From a checkpoint of a small model that predicts nearness at each pixel.
Model: 2.81M parameters, 48-pixel images, arch unet, norm groupnorm, activation silu, widths [64, 128, 192, 256].
Training: adamw at rate 0.0031, batches of 256.
Data: 45211 training examples, 70.2 epochs.
Rows from block 8 of a small model that predicts nearness at each pixel, named by matrix and row number. Rows with one number belong to one channel. Each number is 128 + 24 x the weight over its row's rms, rounded and kept within 0 to 255. All counts start at 0. Numbers have three digits each. After the name is the row's rms in percent of the matrix's.
After each channel's rows are labels from the 100 images, of 14848, where the channel reaches its highest value: "responds to" is what is common among them. Only what is clearly more common there than usual is listed. The data: larger renderings of crowded toy scenes. In brackets: how many of the 100.
# convs1: 3x3 conv (model.decb.0.0.convs.1.weight, 96x96x3x3, each kernel summed), inputs 0-95
# convs2: expand pointwise conv (model.decb.0.0.convs.2.weight, 192x96x1x1, transposed), outputs 0-95

convs1.44 072:117110108128126128115128108128128128117128128128114119128120128119128128128128128146128128128128128128128128128128128128128128128128000128128128128208128095141238128128128128128111135128120128072124111128067136128148128128111128098121128114128131128128109128128128132092126116130128128128
convs2.44 121:120128128128128215128128136099121128128128128124184128128128128128128128128128120128128128128188128151144128128128128128128128128128128128128128128128128128128128128205134150128128128177128156128128128128128128128128128128149128128128128145128128128168128128129128128176128128128128154128
responds to: count: six (41)

convs1.93 071:126120155115128086093128135097101101147103087091093128128128128133091128128108128149101128128128123123106128128018125128128113128128094130128128129119142080128089128146129150128074128129124128128151095131058155129140139128100112123129129112114160092135087135142131123098083110161124134095
convs2.93 134:128128128122128140111128135128128169168155128130128172128129128128128128128128129128128121126128180169149128126232111105128146128128128120132188128128128129128128128128136128176128127129128128127128128145128128128128128128128128189128127135128128128134128128128128128128128128157128197159
responds to: count: two (56)

convs1.46 245:129137133139128118128128130157126124130127151127128136129128128130120124128127128128128128128128128128128128128129128128128128128128109128128128140123134032128127137136159166128015138146128128121137051137008161146134126128128127108123129128128163155145124129138129128092148128166140135124
convs2.46 132:128128128128128156118128130128128196220155128128130178128134128128128128128128129128128121124128128204168128126225116101128127128128128121132218128128151129128128128157128128150128127149128128129128128130128128128128128128136128128128128128128128128128128128128128128128128128128128142128
responds to: count: two (55)

convs1.48 124:146039112144128108124126164130124112175122160115120128128122128180125110128137128129164128128128138129155128128121132135128134128128076128128128128128132114130128128132128132128110128128103128128125126128123128128122136129163128054103121122128149148140114128065131141015056121154134132124
convs2.48 159:128096128099128128084128128128128131129135128110128135102172128128128074076147128128128127127128163128154128127144073122128128128128069124103129128128128078128128128128128124128128128128146128091128128157128128128128128129136128163127128128132128109128128125128128128128128128128128128128
responds to: count: two (53)

convs1.29 264:135129135128128128130128143140128128137128134128132128128128128141128128128128128128128128128128128128128128128131128128128128128128126128128128142128128020128128128130150150128017168147128128113139057133007130143132129128131128094128131129128139174130126128133128134076154130140139129128
convs2.29 080:128128128128128128128128128128128134128168128128128131128132128128128129128128128128128127126128128134128128126173128099128128128128129103132174128128128129128128128128128128164128127128128171129128128168128128128128128128128128128128128128128128117128128128128128128128128128128128184154
responds to: count: two (50)

convs1.20 048:128127132128128128083128097128128128085128128111086128128133128121128128128128128131128128128128128128128128128130128128128128128128041128128128128125128098124128128130128131128128128128128128128145125130128128128195139128052128128128129066129137128128021129136128128125200039146146128128
convs2.20 072:116128128128128255128128128117116128128128128128190128128128128128128128128128124128128128128189128128170128128128128128117128128128128128128128151128128128128128128244128129128128128176128175128128128128128128128131128128128128128130252128128128128128128134128128128174128128128128128128
responds to: count: two (49)

convs1.55 116:163075135117123111145127177110111119184122104128137133126128128156122115128127128130121128128128128128126134128122118128128128128128044154128128128128128054128128128128128128128085128128121128128126128128088128128122132085168120047112131143127143121133152124103130125019108141143105132110
convs2.55 201:128125128102128148098128138115110154155129128100132148128167128125128128128150128128128128134137199174164169128154093128128175128128123127115133128128128105128128128128144127174128128134128128115128128128128128128128128128128128128128128151128128077140128127128128128128128128161128182147
responds to: count: two (50)

convs1.4 073:101127134128128116108114065126124117093124123093098128128128119098128118128128128134128128128128128128128128128128128128128128128128062128128128129121128069127127128144130151128114154129109128108142106136107147139212132128044126100129132075129133146131041130131130128100183070136147131128
convs2.4 100:093128128128128255128128128089108128128128128101202128128128128128128128128128094128128128128185128146174128128128128128089139128128128128128128128128128128128128128213128129151128128176128133128128128128128128128130128128128128128130216151128128128188128134129128128184128128128128176148
responds to: count: two (49)

convs1.86 091:115134148113121080091111141089090084151096073088094128128128116144095108128110128145100125128128118118106128128029117124128119128128092131128128130118142107128107128146130134128089130130122128128135111135078149129129136128098100127129138105110178078135085122164133106120134103172128135081
convs2.86 165:128128128110128142102128138128128164170145128129134166128129128128128128128133128128128126127129183165157145127234104117128165128128119120130196128128128129128128128128144128173128128128128128115128128149128128128128128128128128181128127141128128128138128128128128128128128128163128187161
responds to: count: two (55)

convs1.41 067:118109108128126128115128107128128128118128128128114126128119128119128128128128128139128128128128128128128128128128128128128128128128000128128128128214128103152229128128128128128113136128124128076128116128078133128142128128112128098122128114128131128128110128128128129093127117130128128128
convs2.41 116:118128128128128216128128134103118128128128128118183128128128128128128128128128116128128128128187128150145128128128128128128128128128128128128128128128128128128128128208131137128128128177128146128128128128128128128128128128149128128129128143128128128167128128130128128176128128128128154128
responds to: count: six (45); barrel (30)

convs1.14 062:121127136128128124091128077128128126076128128104085128128135124110128120128124128138128128128128128128128128128129128128128128128128045128128128128122128101124128128138129135128113132128128128128146119130118133130191140128045128123128130064129140128129032129139128128124195046148153130128
convs2.14 085:091128128128128255128128128084095128128128128105206128128128128128128128128128093128128128128185128128188128128128128128114128128128128128128128128128128128128128128227128130128128128177128169128128128128128128128133128128128128128133222128128128128155128138128128128184128128128128140128
responds to: count: two (49)

convs1.17 064:094124128128128128101128101128128128119128128106096128128128128138128128128128128128128128128128128128128128128129128128128128128128071128128128138114128079119128130135138138128088151137128128128152110129087128133191140128032128127128129071129144128136022129134128128121192045146149131128
convs2.17 072:126128128128128255128128128092128128128128128128197128128128128128128128128128128128128128128197128151166128128128128128118128128128128128128128136128128128128128128231128129128128128171128128128128128128128128128130128128128128128130255128128128128128128132128128128151128128128128128128
responds to: count: two (60)

convs1.7 066:140128128128140128098128128154128128128128129128110128139128128153128132128128128128132128128128128128128128128126128128128128128128101128128128140079133023117114128131140139128084163139113128099167095128102128131143133088177128108128132140128156247136102130149128128108202148147175128128
convs2.7 113:128128128128128218128128155097128128128129128128180128128128128128000128128128128128128128128183128203158128128129128127128128128128128128128130128128128128128128128197128128128128128148128128128128128128128128128128128128128128128128128128128128128141128128128128128128128128128128128128
responds to: count: two (53)

convs1.23 058:108127128128128128091128101128128128104128128113090128128128128114128128128128128129128128128128128128128128128130128128128128128128061128128128128122128105121128128128128132128100128128128128128141128129128128128182139128032128128128128062128138128132011129133128128123186027140142128128
convs2.23 073:128128128128128255128128128127126128128128128128184128128128128128128128128128128128128128128193128128164128128128128128099128128128128128128128159128128128128128128239128129128128128172128164128128128128128128128133128128128128128132255128128128128128128136128128128162128128128128128128
responds to: count: two (54)

convs1.37 212:130128140134128123128128130142128127139128132127128128128128128134128128128128128130128128128128128128128128128142128128128137128128104128128128130128129019128128137130150192128022141149128128124152048143011139141152129128133128127128128128128140156130124128133128130113176128141144129128
convs2.37 114:128128128128128128127128128128128128128128128098128128128129128128128128128128128128128128128128128128128128207199117128128153128128128124127145128128128128128128128128128128164128128128128128128128128161128128128128128128128128135128128128128128099128128128128128128128128128146128173152
responds to: count: two (53)